Weights of a small image classifier.
Model: 2.48M parameters, patch size [4, 4].
Data: trained on simulated grey scan slices of phantoms with and without marks, 122500 training examples, 99.5 epochs.
Rows from block 3, named by matrix and row number. Rows with one number belong to one neuron. Each number is 50 + 12 x the weight over its row's rms, rounded and kept within 0 to 99. All counts start at 0. After the name is the row's rms in percent of the matrix's.
# gate: MLP gate (model.blocks.3.mlp.gate.weight, 384x128), inputs 0-63
# fc1: MLP up (model.blocks.3.mlp.fc1.weight, 384x128), inputs 0-63
# fc2: MLP down (model.blocks.3.mlp.fc2.weight, 128x384, transposed), outputs 0-63
gate.12 102:26 35 54 68 59 51 51 45 49 36 39 66 41 47 56 28 37 38 56 32 38 33 52 19 50 39 34 64 50 58 59 35 55 47 06 49 50 35 49 54 53 62 66 43 63 44 56 62 71 56 51 28 67 68 55 33 62 46 60 45 44 50 49 59
fc1.12 100:63 41 28 39 44 22 51 46 73 64 46 40 37 57 43 66 68 65 43 32 41 38 45 40 41 58 36 21 31 62 35 47 59 60 66 37 59 55 45 33 39 57 38 41 40 61 66 63 44 47 57 51 51 37 70 53 61 50 34 59 40 57 44 57
fc2.12 096:49 51 53 70 46 62 59 62 41 44 74 48 59 58 48 45 75 41 45 65 51 55 48 58 36 34 44 31 38 49 35 44 42 41 28 66 51 57 46 52 45 15 32 70 47 53 48 52 60 43 61 56 17 48 48 67 40 57 41 69 66 54 49 64
gate.13 105:58 48 28 50 61 53 47 31 37 45 76 46 34 51 43 33 66 43 64 42 55 50 33 44 35 67 38 45 52 43 56 55 47 54 35 54 56 69 65 59 58 42 36 48 64 24 51 67 76 49 41 59 42 36 46 51 39 63 43 59 59 75 38 21
fc1.13 108:68 57 22 42 60 47 43 45 34 54 53 45 37 47 38 50 57 49 44 42 71 38 49 50 33 48 52 39 46 60 53 42 50 72 49 49 76 42 46 53 52 50 38 84 58 42 33 48 55 43 40 56 34 40 25 60 39 51 28 65 41 69 56 52
fc2.13 105:56 50 45 60 40 56 62 58 37 53 52 66 48 58 47 55 12 52 62 47 47 51 48 49 58 51 58 64 30 41 61 39 76 61 43 70 56 53 36 50 51 54 57 50 32 63 35 48 34 40 35 65 46 55 57 63 49 32 59 51 57 50 49 53
gate.14 098:69 66 31 49 62 50 42 65 55 47 42 52 51 41 42 59 55 31 75 57 64 49 53 74 50 41 54 50 48 56 50 57 40 38 66 46 64 51 61 62 61 39 48 50 53 43 65 46 35 62 51 27 60 47 39 47 46 33 36 43 75 52 56 53
fc1.14 097:16 49 51 60 39 37 61 33 42 53 45 68 63 64 38 47 47 64 44 57 50 53 44 40 72 49 49 38 54 40 49 61 59 60 78 46 53 61 56 47 57 53 31 49 57 55 47 29 55 61 63 65 48 65 64 52 65 44 59 53 40 20 44 43
fc2.14 092:52 58 42 28 59 70 37 42 44 56 58 35 41 40 57 51 48 55 44 45 58 35 69 35 42 62 48 50 50 41 45 34 58 32 41 31 62 38 48 44 35 58 47 49 43 51 65 62 45 30 46 41 55 36 38 66 53 68 34 28 35 65 72 54
gate.15 098:46 26 54 46 76 58 47 43 54 55 43 65 54 48 66 46 51 40 55 37 27 62 61 64 51 47 67 48 38 52 64 53 40 63 60 41 58 37 48 38 38 71 63 57 39 40 70 40 40 32 40 71 51 51 51 61 29 40 65 64 67 47 52 36
fc1.15 098:61 69 81 43 47 46 45 61 59 46 48 24 46 47 34 45 53 49 42 55 43 52 44 23 55 41 43 56 63 37 60 58 57 37 37 58 41 67 62 66 75 29 32 49 68 41 61 58 65 51 70 23 30 42 60 55 53 56 45 49 50 48 43 50
fc2.15 094:46 76 48 55 64 45 55 45 66 53 63 53 70 75 57 34 28 55 44 43 40 61 56 36 50 48 53 49 55 49 48 63 45 40 45 63 70 58 39 41 37 66 65 34 53 68 43 43 49 68 47 44 40 38 64 45 37 50 70 50 49 52 63 34
gate.16 102:45 41 44 47 37 19 48 43 64 23 59 50 52 52 43 44 58 27 62 61 28 44 50 69 46 72 43 41 39 72 76 49 51 59 46 49 46 52 60 31 59 55 64 49 63 41 57 61 57 39 46 50 27 47 59 57 50 56 73 54 30 64 62 46
fc1.16 103:51 51 27 49 56 52 40 46 47 33 58 67 57 44 41 31 52 33 47 69 41 54 28 61 60 50 54 37 41 53 55 52 59 38 54 56 25 36 56 34 55 78 83 47 44 42 51 33 47 41 43 71 63 52 56 42 32 49 38 58 38 48 70 54
fc2.16 105:49 61 55 44 63 26 54 34 46 41 41 31 44 43 66 52 40 38 44 32 73 65 48 55 49 47 43 44 39 50 75 86 32 43 41 61 28 39 54 68 50 58 55 56 39 40 62 41 53 63 56 52 63 44 65 60 50 61 64 41 59 27 66 42
gate.17 105:46 44 40 49 49 65 48 43 59 57 65 46 54 61 39 67 71 64 52 42 66 50 38 52 53 50 31 35 56 69 32 50 75 37 58 54 56 56 42 50 50 40 50 46 54 68 58 60 54 49 60 22 52 53 57 48 31 33 52 28 46 38 58 57
fc1.17 098:52 53 44 44 36 53 52 48 65 44 46 54 44 82 70 67 60 61 55 47 50 45 58 59 51 31 58 28 44 46 40 67 40 28 51 52 60 55 66 38 55 43 42 46 40 41 49 64 39 49 28 41 48 54 60 49 61 64 43 38 42 46 43 47
fc2.17 108:49 33 33 51 42 57 48 48 56 47 26 46 56 61 47 41 31 42 55 65 56 63 58 40 46 75 69 46 42 59 38 52 44 51 60 47 52 74 34 41 52 45 58 57 49 72 42 65 61 64 55 62 49 50 40 39 57 59 27 56 36 45 56 42
gate.18 098:42 38 55 56 45 51 71 46 54 67 49 62 80 23 51 36 55 46 39 39 61 53 60 54 62 32 38 40 70 50 71 42 51 75 61 56 43 30 46 22 52 71 41 52 32 42 57 43 45 47 59 55 68 57 51 25 45 36 46 58 46 44 38 55
fc1.18 098:81 64 46 53 34 44 48 42 65 59 56 50 48 77 61 32 56 55 56 60 38 41 54 36 58 43 55 53 52 34 40 65 48 28 64 62 53 54 45 42 35 49 50 46 47 65 21 39 48 43 34 55 30 51 59 52 43 61 58 53 33 68 53 68
fc2.18 100:29 34 63 36 21 30 35 39 39 56 64 30 39 46 59 58 52 61 43 40 48 55 70 49 55 57 56 41 50 54 50 53 67 50 51 57 37 47 29 38 53 36 39 53 29 57 49 48 42 38 48 63 40 44 34 53 72 29 45 37 51 41 61 56
gate.19 101:56 50 69 46 37 64 38 38 41 54 62 38 59 41 57 55 34 43 68 48 75 57 42 43 45 42 63 74 39 69 44 34 60 40 57 51 57 31 53 46 22 70 51 34 32 61 56 26 53 33 39 53 41 61 66 42 68 25 46 56 56 50 32 49
fc1.19 104:28 42 63 33 43 43 55 47 45 55 47 34 48 42 48 79 46 55 51 33 52 64 44 54 43 64 60 55 60 44 46 47 50 53 65 35 59 60 68 28 37 47 49 51 40 69 72 20 49 50 52 76 37 74 42 45 63 41 38 83 40 39 51 66
fc2.19 098:49 33 42 57 38 47 62 46 46 48 52 34 32 45 44 39 77 51 50 49 53 46 27 57 57 34 33 52 32 63 55 26 54 44 47 33 48 52 76 61 52 32 53 61 61 38 65 47 47 50 36 45 41 48 56 43 71 50 41 63 78 53 50 53
gate.20 102:32 58 74 56 51 54 67 42 29 50 17 51 53 34 36 52 41 40 64 68 50 41 32 66 60 60 43 58 73 42 61 54 55 59 38 49 52 57 49 53 72 51 43 54 66 33 68 60 40 58 54 27 55 40 34 48 31 35 70 46 50 46 51 37
fc1.20 096:52 30 59 40 59 63 32 61 53 47 63 45 63 54 51 35 57 51 61 34 54 72 55 28 40 37 39 39 52 68 45 47 49 48 80 51 36 33 63 49 40 61 41 37 25 55 55 35 46 46 71 64 38 41 80 55 49 36 49 58 59 61 62 67
fc2.20 098:88 49 33 52 53 58 46 58 61 51 38 44 36 50 53 54 50 59 52 52 40 63 44 49 32 64 41 41 40 49 56 38 48 60 35 59 56 76 43 60 60 47 54 53 26 58 37 38 61 70 41 43 63 37 69 49 33 42 34 66 65 57 40 53
gate.21 098:43 49 37 61 36 54 39 63 53 49 55 33 56 56 61 60 54 54 52 35 53 39 41 27 68 31 39 41 45 64 40 47 50 59 25 48 83 67 57 47 53 50 59 59 62 39 69 63 38 38 53 47 32 40 48 40 53 45 57 54 30 76 57 39
fc1.21 101:51 44 44 47 58 68 13 56 51 46 44 58 42 62 62 49 62 38 33 58 35 56 57 51 81 57 39 48 52 59 49 53 37 69 37 40 70 60 73 36 61 35 62 39 67 45 50 57 43 51 49 39 55 46 39 48 62 43 57 59 37 66 59 59
fc2.21 097:55 45 60 34 36 31 36 73 45 46 51 45 29 28 49 58 59 66 32 44 55 38 27 44 70 40 52 47 67 51 40 42 46 25 57 52 47 42 67 32 55 32 48 41 44 34 52 43 50 63 38 37 54 36 51 61 47 69 41 55 49 61 55 43
gate.22 102:45 63 83 41 54 65 58 39 50 59 35 48 78 55 45 57 15 54 50 43 54 60 46 54 44 67 57 39 41 63 42 36 40 26 50 53 66 31 60 49 43 40 56 36 24 60 55 37 66 65 43 51 42 29 55 26 58 53 49 48 48 48 50 56
fc1.22 100:57 56 40 76 44 27 45 60 48 43 53 49 58 49 34 41 67 42 32 46 47 69 41 70 63 73 41 39 62 51 52 39 56 52 69 53 45 50 52 32 45 63 31 41 41 52 33 56 31 49 59 50 42 46 30 54 58 48 68 64 36 47 62 50
fc2.22 097:56 51 25 37 46 30 59 49 51 49 60 58 60 71 61 51 51 41 58 47 56 27 49 46 42 36 55 52 60 29 59 81 43 46 63 31 39 37 48 56 61 43 28 48 42 39 60 62 55 44 53 39 69 26 41 48 62 80 33 47 55 35 65 48
gate.23 092:65 46 52 23 39 60 55 25 37 61 39 45 66 50 57 56 57 27 46 39 62 55 63 44 55 67 37 63 30 53 54 37 47 24 58 41 60 37 62 40 48 59 39 63 43 71 56 38 51 63 42 33 56 68 48 44 33 57 49 43 51 56 54 58
fc1.23 093:45 49 48 40 45 63 72 49 55 70 43 57 45 58 41 65 55 59 48 38 57 51 61 56 21 50 59 48 47 27 53 33 37 40 45 35 45 58 59 42 37 50 37 43 57 70 62 45 51 57 22 46 43 69 45 53 63 94 56 36 71 50 61 70
fc2.23 092:53 56 54 46 44 60 54 45 66 38 52 67 55 33 38 67 58 54 40 49 39 53 30 51 48 36 55 41 21 55 69 40 78 55 43 57 65 62 66 37 43 41 30 46 43 67 19 54 53 52 38 29 55 49 42 49 42 47 42 54 38 55 73 38
gate.24 095:36 36 77 49 49 54 44 41 49 49 50 61 53 35 34 78 41 48 67 61 46 38 46 43 35 27 62 40 42 37 48 40 47 24 52 38 69 45 60 52 44 52 52 40 42 55 71 30 51 48 50 51 70 88 63 34 39 48 64 40 51 50 51 60
fc1.24 097:59 33 47 55 32 44 43 54 33 42 66 40 46 52 47 49 57 58 73 39 61 37 50 68 39 62 53 34 47 71 44 58 44 77 53 50 51 46 49 51 37 29 44 47 36 40 61 41 47 53 43 15 47 34 65 65 45 43 50 54 55 56 70 54
fc2.24 096:39 56 34 38 37 60 45 56 54 70 36 36 45 39 65 33 37 56 83 49 55 56 83 48 38 66 66 59 67 59 46 54 38 44 55 50 28 65 52 47 48 59 58 74 42 46 58 43 35 61 48 40 46 60 59 36 39 76 52 66 50 54 61 59
gate.25 098:45 36 40 63 40 35 68 40 74 26 49 40 51 41 52 46 71 46 73 52 68 61 39 65 69 32 54 44 35 51 69 57 67 61 66 53 36 44 62 48 49 43 45 52 44 47 44 58 48 58 47 35 44 41 30 54 65 47 69 65 44 49 39 28
fc1.25 100:66 45 59 36 63 35 46 65 52 46 50 41 51 64 34 60 52 57 42 40 26 35 59 54 66 58 71 33 23 58 50 54 38 39 67 26 59 35 53 48 59 46 23 43 67 32 66 34 53 58 51 49 35 50 68 33 67 46 44 48 42 37 55 49
fc2.25 094:54 49 46 29 26 57 46 53 62 49 51 43 53 47 51 39 55 44 34 45 46 35 40 35 49 52 37 41 68 43 57 62 60 36 60 44 38 47 63 32 54 48 73 35 48 36 79 52 39 52 20 52 37 34 44 70 43 48 65 38 66 57 37 51
gate.26 105:25 56 38 50 51 49 31 74 38 48 36 68 37 50 48 61 32 47 82 30 62 42 56 51 53 48 37 70 40 58 59 29 45 43 43 64 77 46 40 52 41 47 54 44 39 41 60 32 46 51 45 36 62 51 61 36 56 38 68 44 43 85 54 57
fc1.26 099:44 39 57 48 74 66 38 42 52 35 62 45 52 51 45 49 73 66 42 40 37 52 50 42 27 46 47 65 33 44 38 28 43 51 32 52 57 14 54 53 64 63 54 68 75 71 53 31 48 82 64 39 70 64 52 50 69 44 50 38 63 51 36 38
fc2.26 101:40 62 59 43 53 44 40 57 43 28 38 48 53 39 67 41 38 46 46 51 35 57 46 67 39 60 40 33 47 52 47 52 31 52 38 45 69 53 41 43 34 33 51 47 31 65 44 52 62 56 61 57 31 43 53 49 36 55 67 56 51 51 65 12
gate.27 098:31 51 56 49 43 66 55 33 69 59 41 32 43 61 63 64 33 58 61 50 39 61 57 50 58 55 60 37 44 51 48 52 41 40 56 61 62 48 55 58 45 28 70 54 35 61 63 56 38 41 51 51 50 29 74 52 34 79 63 29 60 64 56 36
fc1.27 099:51 65 67 40 49 68 55 59 48 46 47 54 55 56 49 76 40 54 49 59 41 56 47 58 66 54 56 59 58 71 37 65 30 58 59 32 54 56 77 73 52 43 84 50 54 44 55 39 59 48 46 45 33 19 45 37 30 47 51 49 51 33 58 69
fc2.27 096:50 45 75 40 60 49 39 41 31 70 56 49 28 39 53 54 51 66 39 48 68 47 44 40 60 62 35 38 30 68 50 53 60 59 37 64 48 52 42 58 57 45 66 45 50 43 54 26 23 39 30 72 55 49 53 37 31 52 68 54 75 52 45 79
gate.28 101:42 44 60 40 58 59 55 46 45 48 62 28 48 32 59 48 47 58 52 62 60 59 47 59 42 39 43 50 64 45 51 51 39 47 61 10 34 46 65 65 40 50 71 58 57 55 47 49 50 60 49 50 52 40 68 53 55 70 36 51 85 36 48 54
fc1.28 107:43 30 61 63 62 53 63 57 37 56 64 59 59 43 63 58 31 57 41 37 26 31 36 58 45 55 49 52 49 39 38 35 61 47 36 34 35 28 67 39 62 45 59 35 68 53 49 52 27 55 39 48 55 59 52 40 34 48 38 58 55 37 35 31
fc2.28 106:40 63 50 62 42 56 64 41 30 58 51 45 19 50 51 50 55 60 61 62 30 60 54 53 60 53 21 29 37 52 47 43 58 51 37 52 39 56 28 37 49 49 46 51 68 26 53 47 42 55 44 57 45 40 35 37 55 46 52 29 72 64 46 58
gate.29 102:44 68 50 55 51 46 71 48 42 47 46 51 51 51 27 76 74 62 59 55 52 56 34 56 69 43 42 52 63 45 60 48 46 33 63 37 51 19 68 66 46 43 46 38 53 62 41 55 33 66 56 49 52 54 28 63 61 42 62 43 29 56 58 43
fc1.29 100:37 44 68 50 59 39 53 44 56 59 52 43 67 41 50 63 60 44 52 58 34 40 38 68 67 67 28 35 65 46 48 52 49 51 44 56 42 41 34 51 68 35 41 67 54 27 57 48 45 52 58 25 56 40 50 44 56 40 54 59 43 43 40 44
fc2.29 099:57 51 37 58 50 60 67 37 38 49 51 43 55 44 37 51 49 31 31 67 42 42 54 16 48 42 55 44 38 40 33 61 41 44 40 45 33 63 51 39 70 48 56 54 55 42 58 55 43 63 35 76 57 58 40 55 60 38 34 58 47 60 22 62
gate.30 094:42 50 56 65 55 54 38 78 45 36 42 85 62 56 50 54 40 61 51 24 69 57 46 45 59 69 57 52 27 68 29 58 73 61 24 58 45 33 62 64 45 76 52 49 70 42 47 62 56 42 51 43 65 52 45 42 28 30 73 34 60 55 40 40
fc1.30 093:52 48 54 55 52 48 52 56 42 52 51 48 54 23 56 33 39 43 40 24 43 51 51 29 67 50 28 51 20 55 64 41 40 70 63 58 71 38 50 49 50 40 40 61 42 29 43 29 48 59 59 53 43 35 33 45 71 16 68 52 41 47 67 38
fc2.30 092:57 67 50 39 47 69 54 62 49 37 43 58 56 70 52 55 42 45 52 38 46 49 63 54 52 57 44 55 37 44 35 27 54 59 46 52 49 66 38 35 58 63 50 48 59 66 44 49 77 73 70 40 28 37 46 52 12 37 45 65 71 47 57 48
gate.31 093:47 47 73 54 49 66 38 44 57 40 46 59 54 53 53 67 59 39 62 44 49 65 34 35 50 64 70 59 52 52 38 65 59 18 59 46 47 80 59 27 34 69 56 38 51 58 64 45 70 40 40 40 45 43 69 41 55 46 44 62 52 45 53 68
fc1.31 101:39 58 55 53 46 35 70 40 50 50 50 45 66 41 50 53 33 62 48 39 47 61 33 64 62 52 44 56 46 60 37 42 50 49 62 54 46 51 71 50 36 36 65 50 32 57 64 42 46 32 53 50 31 68 46 33 67 37 56 53 69 39 42 72
fc2.31 102:44 55 42 69 39 50 68 72 28 50 49 70 49 63 55 50 49 48 50 69 42 42 46 34 43 32 53 43 41 67 56 57 63 29 42 48 41 53 51 57 64 56 52 80 52 62 49 64 44 50 57 72 36 52 37 57 31 60 41 51 55 42 59 70
gate.32 106:45 71 57 60 54 23 53 58 31 51 50 61 68 44 19 50 42 65 47 38 50 34 49 53 55 60 37 47 53 39 62 40 47 51 50 29 59 49 45 62 58 31 47 35 63 80 67 72 48 63 67 62 62 45 37 61 57 41 55 65 64 47 44 62
fc1.32 102:29 41 58 65 64 41 37 45 59 32 54 51 51 52 42 56 31 69 59 52 50 54 54 51 52 37 47 50 43 38 56 45 56 59 36 58 69 45 42 22 61 62 54 81 45 67 45 48 55 52 61 56 44 44 31 38 46 40 54 54 66 45 56 72
fc2.32 099:45 44 51 74 48 49 46 41 57 52 47 51 51 47 47 27 43 47 47 53 25 53 61 50 36 62 35 54 59 60 59 58 43 56 58 46 42 65 62 40 48 62 66 54 35 55 48 37 46 34 43 50 20 54 49 48 12 49 62 64 43 57 50 22
gate.33 102:42 26 49 44 34 70 36 27 37 67 72 43 38 67 64 36 63 60 61 41 54 55 66 44 25 64 40 45 54 55 31 56 62 46 56 54 40 45 61 39 46 43 58 45 48 63 58 45 62 50 58 40 39 58 65 66 35 48 53 34 70 51 49 52
fc1.33 100:59 49 41 49 53 28 46 26 43 40 53 71 52 51 32 29 38 68 55 68 56 50 61 34 32 35 53 44 45 50 51 44 57 38 68 53 50 39 33 47 55 68 57 52 41 38 52 69 52 50 52 34 56 41 58 69 75 58 58 57 51 60 41 54
fc2.33 103:61 55 43 57 60 60 57 55 56 34 52 33 50 60 43 41 35 58 61 48 61 55 45 35 37 53 41 48 55 54 59 36 57 68 51 42 67 59 43 40 52 52 53 40 49 37 28 19 46 64 71 47 33 33 55 63 44 40 48 66 39 67 72 42
gate.34 097:27 70 75 35 67 41 41 40 55 50 48 44 43 47 58 43 50 32 36 50 47 38 41 55 46 50 40 47 56 47 58 44 54 38 55 45 53 38 46 61 77 61 55 54 51 56 40 34 27 67 51 29 63 43 37 52 52 47 51 72 39 57 53 34
fc1.34 097:64 52 74 53 43 33 55 61 67 49 50 32 66 58 49 27 46 46 33 28 54 37 43 45 60 53 44 72 35 41 37 46 36 66 39 54 69 46 32 67 74 60 45 44 50 52 53 41 41 53 53 42 32 45 44 50 52 45 39 46 71 56 45 47
fc2.34 097:72 49 36 65 49 49 46 56 47 34 41 44 52 55 78 47 65 54 48 22 41 56 48 36 33 32 50 61 41 80 43 51 69 53 63 45 39 63 57 50 37 61 42 41 57 54 46 67 25 50 55 44 47 42 47 41 50 45 58 66 55 39 44 60
gate.35 099:58 60 34 58 30 35 23 51 43 29 57 45 41 50 49 32 60 36 58 35 42 36 52 41 36 54 44 52 59 40 55 48 57 43 53 70 58 35 37 32 45 63 44 33 53 55 32 51 51 43 51 68 37 45 61 68 54 55 64 58 40 66 65 68
fc1.35 098:45 38 62 53 44 74 66 57 65 52 50 42 32 45 59 62 55 56 49 41 65 48 54 55 67 72 45 56 40 66 36 73 48 35 50 50 44 60 62 80 47 29 68 46 58 48 59 39 60 61 50 49 46 53 64 65 49 53 40 51 61 44 50 68
fc2.35 105:45 52 54 38 47 56 45 46 41 58 48 81 63 47 44 54 64 54 58 49 30 42 61 54 36 46 63 61 58 46 51 37 50 51 61 30 71 55 44 28 54 65 59 27 51 57 37 63 45 17 61 46 62 43 33 45 42 50 43 63 50 57 55 47
gate.71 096:73 55 24 51 48 57 32 43 51 48 58 65 46 58 54 32 56 52 59 58 72 45 21 55 54 37 52 38 60 44 46 45 42 66 37 76 43 47 57 51 36 50 51 52 35 18 55 48 40 40 41 63 50 36 27 58 37 40 72 71 42 85 55 39
fc1.71 095:43 49 32 72 75 32 42 25 51 51 44 51 60 57 69 42 60 55 48 52 56 46 43 59 40 21 55 46 32 58 61 42 51 73 14 48 53 53 41 47 61 53 56 46 53 59 49 58 52 54 58 34 62 51 41 58 55 40 64 46 68 44 28 47
fc2.71 096:49 46 38 54 62 40 56 41 24 58 29 58 52 51 55 33 41 27 50 55 36 55 43 54 47 68 64 44 45 48 45 68 43 60 56 49 52 60 40 55 40 54 44 57 38 43 44 56 57 31 58 33 48 45 53 56 68 62 51 52 38 58 68 44
gate.72 104:41 31 55 45 40 53 60 65 66 61 53 63 41 47 40 57 45 63 64 59 55 29 36 62 56 57 53 41 48 46 29 64 64 52 53 58 64 66 62 41 51 32 51 54 24 43 37 45 55 39 46 45 22 47 59 54 44 44 37 37 36 76 59 50
fc1.72 103:60 53 61 49 29 43 57 44 51 58 53 42 28 54 61 50 61 47 89 35 55 45 71 54 48 50 56 49 22 53 62 74 43 48 52 54 57 57 34 58 42 50 43 48 43 30 62 62 37 30 47 67 50 53 31 60 49 37 55 61 57 55 54 36
fc2.72 103:56 51 41 39 48 66 66 43 55 61 43 46 39 66 41 46 45 59 56 51 26 40 63 65 50 66 35 50 54 48 65 62 50 31 62 37 64 37 54 36 56 44 38 39 73 59 56 74 64 55 53 63 54 42 45 66 40 32 32 25 54 42 41 58
gate.73 103:55 39 72 75 58 44 64 59 63 65 49 59 63 48 44 51 43 38 49 64 46 43 14 51 50 63 43 55 48 38 52 51 77 26 58 49 37 43 40 61 43 57 53 46 41 41 46 64 42 58 38 30 66 17 37 40 48 54 51 40 44 35 42 48
fc1.73 099:58 49 50 65 63 72 37 32 29 41 48 34 47 68 56 52 62 46 30 65 49 68 38 53 28 44 59 35 80 39 61 38 55 31 48 45 31 47 52 33 56 36 44 60 35 61 48 41 43 52 40 44 41 54 45 60 45 78 57 50 53 41 74 67
fc2.73 100:31 65 56 59 51 47 37 47 27 46 31 53 41 67 65 65 59 58 65 59 42 61 41 61 69 45 22 32 60 57 70 39 52 37 43 38 51 46 47 29 63 50 41 58 68 38 61 56 60 45 56 59 45 49 39 53 50 61 45 35 50 45 49 51
gate.74 103:45 55 45 58 45 47 53 47 29 67 45 41 46 29 53 54 33 44 42 24 61 56 36 65 58 62 48 46 60 45 62 28 64 61 37 68 59 55 64 36 43 43 40 65 57 46 42 44 79 41 57 40 46 41 51 53 45 41 46 29 40 70 41 44
fc1.74 103:49 54 49 68 50 57 59 54 38 25 55 52 54 54 37 46 39 41 52 44 43 43 58 52 61 51 49 41 37 41 64 41 48 39 49 63 70 56 27 39 41 16 46 62 38 61 54 38 37 40 53 57 55 39 28 52 16 50 70 49 38 73 52 77
fc2.74 104:47 30 50 40 39 54 76 40 72 48 40 38 50 37 50 44 70 45 42 46 77 55 41 39 46 77 36 55 38 60 33 48 52 34 44 51 36 56 52 49 55 44 64 57 43 40 61 47 44 40 63 45 53 49 52 49 49 76 57 49 72 40 44 74
gate.75 107:41 53 54 54 41 43 68 50 59 65 35 58 50 37 66 66 33 45 66 43 60 46 74 57 43 22 64 55 57 45 55 56 54 59 66 45 50 42 51 69 24 49 42 58 29 54 51 53 53 38 40 69 69 55 56 41 44 33 59 58 53 53 46 62
fc1.75 110:44 51 73 63 58 60 67 53 70 43 64 25 47 49 50 50 42 39 31 52 37 57 46 47 49 53 37 51 55 53 51 52 62 57 30 28 39 50 53 59 51 35 39 54 56 32 44 56 58 61 42 41 31 40 47 51 51 61 54 46 47 45 49 54
fc2.75 113:44 77 58 40 69 51 41 53 53 61 39 68 56 53 59 57 33 54 37 55 48 60 52 39 66 57 49 39 59 51 37 62 43 47 39 45 51 58 40 27 41 54 75 19 42 61 47 44 64 52 49 42 57 45 58 41 53 55 59 63 56 60 57 30
gate.76 099:67 63 52 47 68 50 46 29 63 57 62 46 54 41 66 39 41 63 66 55 41 46 37 40 60 53 63 52 44 43 51 70 10 49 52 32 54 38 60 71 33 48 73 50 53 42 46 58 61 61 52 48 59 57 66 70 59 58 54 39 47 31 40 47
fc1.76 094:43 62 64 54 51 46 46 35 53 40 34 40 81 44 54 60 52 62 43 56 57 54 45 52 51 64 39 69 35 62 46 43 48 53 69 44 46 35 63 59 57 55 84 51 52 51 45 40 52 64 29 53 55 56 47 59 53 36 49 59 45 36 71 54
fc2.76 091:46 65 47 61 50 63 64 36 58 48 69 54 40 51 54 38 44 35 60 59 49 50 53 22 38 43 59 33 53 53 57 53 47 45 51 42 58 61 36 47 39 58 41 56 51 39 35 35 43 57 25 78 53 54 44 55 64 29 64 72 46 52 44 66
gate.77 103:35 62 45 45 46 50 60 69 47 60 57 55 62 35 45 41 33 54 41 45 63 23 53 41 43 53 44 68 61 42 58 51 41 44 58 40 53 47 48 55 36 53 43 31 44 31 26 41 53 54 46 45 50 50 61 56 50 68 61 48 40 73 58 54
fc1.77 105:23 43 80 59 46 48 59 46 49 48 74 57 42 48 46 46 14 53 48 48 51 41 46 36 83 64 36 50 53 49 30 55 67 50 49 38 45 54 37 57 49 59 42 52 41 24 31 54 48 43 24 44 52 43 37 59 49 46 51 82 34 57 50 61
fc2.77 103:55 60 47 45 43 45 29 45 47 32 53 67 64 31 54 42 46 54 53 43 70 41 56 58 61 27 81 43 47 56 38 64 36 33 59 51 45 32 57 48 58 63 49 36 58 43 63 42 52 72 34 39 57 69 44 36 59 52 48 38 39 50 28 73
gate.78 098:58 53 77 57 59 62 59 51 35 46 51 29 58 55 55 66 58 56 31 47 48 66 53 71 57 54 35 34 68 72 42 48 48 54 52 56 29 54 63 28 22 54 43 25 21 47 56 42 43 60 48 45 34 40 34 36 54 42 50 52 61 54 61 55
fc1.78 096:57 73 61 38 40 55 47 38 43 37 39 48 66 53 45 39 45 50 47 63 74 62 57 69 53 29 60 45 24 47 44 47 47 23 59 47 57 39 43 51 46 66 38 57 35 52 14 62 51 66 40 46 52 55 42 45 60 39 42 59 40 62 56 55
fc2.78 097:37 58 55 55 29 45 53 46 35 56 47 32 42 48 45 46 68 51 74 53 59 45 44 56 75 55 69 58 36 42 64 48 43 52 58 49 47 58 44 58 50 47 43 70 57 45 65 54 33 59 49 58 42 33 55 32 46 51 37 48 52 38 60 55
gate.79 096:65 49 25 30 48 51 55 45 66 61 47 36 33 60 69 54 57 54 49 30 64 45 57 52 44 68 39 43 54 59 44 42 38 45 52 47 74 62 67 49 45 40 59 35 51 37 48 52 49 34 38 52 65 46 45 71 32 43 61 50 39 76 33 41
fc1.79 097:31 37 33 47 59 60 53 59 71 48 44 73 60 61 58 71 57 66 44 54 50 33 42 52 38 62 78 36 44 19 52 42 77 56 52 60 50 58 49 71 51 36 38 58 77 50 53 59 45 50 60 44 55 53 69 37 61 50 60 37 46 46 43 57
fc2.79 096:58 54 46 48 27 62 46 61 57 34 19 68 63 41 31 26 45 52 63 58 55 53 38 39 59 50 62 59 55 48 57 39 43 65 61 63 57 66 48 44 41 36 54 63 49 49 42 42 53 45 47 42 23 31 65 76 37 47 33 54 51 60 50 47
gate.80 098:55 66 59 68 51 27 46 41 48 43 61 58 60 41 57 19 45 56 44 44 54 50 54 45 57 44 48 37 47 57 45 68 29 83 60 38 35 32 54 70 31 62 37 46 43 37 49 54 58 55 55 39 52 52 45 52 57 33 70 71 56 34 45 23
fc1.80 097:75 42 38 43 55 69 52 48 46 49 60 51 37 43 50 38 45 31 52 49 36 54 68 55 44 41 62 29 38 62 63 48 54 56 39 53 49 31 36 59 52 61 56 54 36 19 70 43 46 40 47 47 30 31 43 54 53 61 65 45 68 36 60 44
fc2.80 094:55 54 40 51 59 44 52 59 55 37 52 53 61 53 40 72 67 57 64 35 45 38 59 53 66 55 68 52 60 57 48 54 55 80 50 49 62 49 39 47 57 38 44 42 49 40 52 66 60 44 58 35 47 57 52 33 27 64 38 48 53 34 46 45
gate.81 096:48 71 50 48 55 66 41 51 59 52 45 63 36 56 51 72 39 42 41 51 50 50 51 51 70 39 47 46 51 52 37 44 68 48 56 53 35 44 28 53 74 55 60 53 70 30 53 65 48 57 32 42 47 35 49 59 39 56 51 61 51 46 28 52
fc1.81 097:52 59 45 31 40 47 37 35 58 35 41 41 68 44 63 56 65 43 42 56 47 36 45 67 62 52 72 62 29 52 66 67 45 58 53 28 55 71 45 41 51 61 47 51 41 59 36 45 41 44 45 36 53 55 47 64 52 37 53 57 49 52 57 49
fc2.81 094:37 46 60 58 69 58 58 39 48 34 63 40 67 60 60 56 51 52 61 54 61 37 35 55 45 19 51 65 49 25 48 55 68 28 62 54 65 52 59 51 52 58 43 33 66 54 41 57 63 57 38 50 65 42 57 47 81 50 44 45 27 53 50 64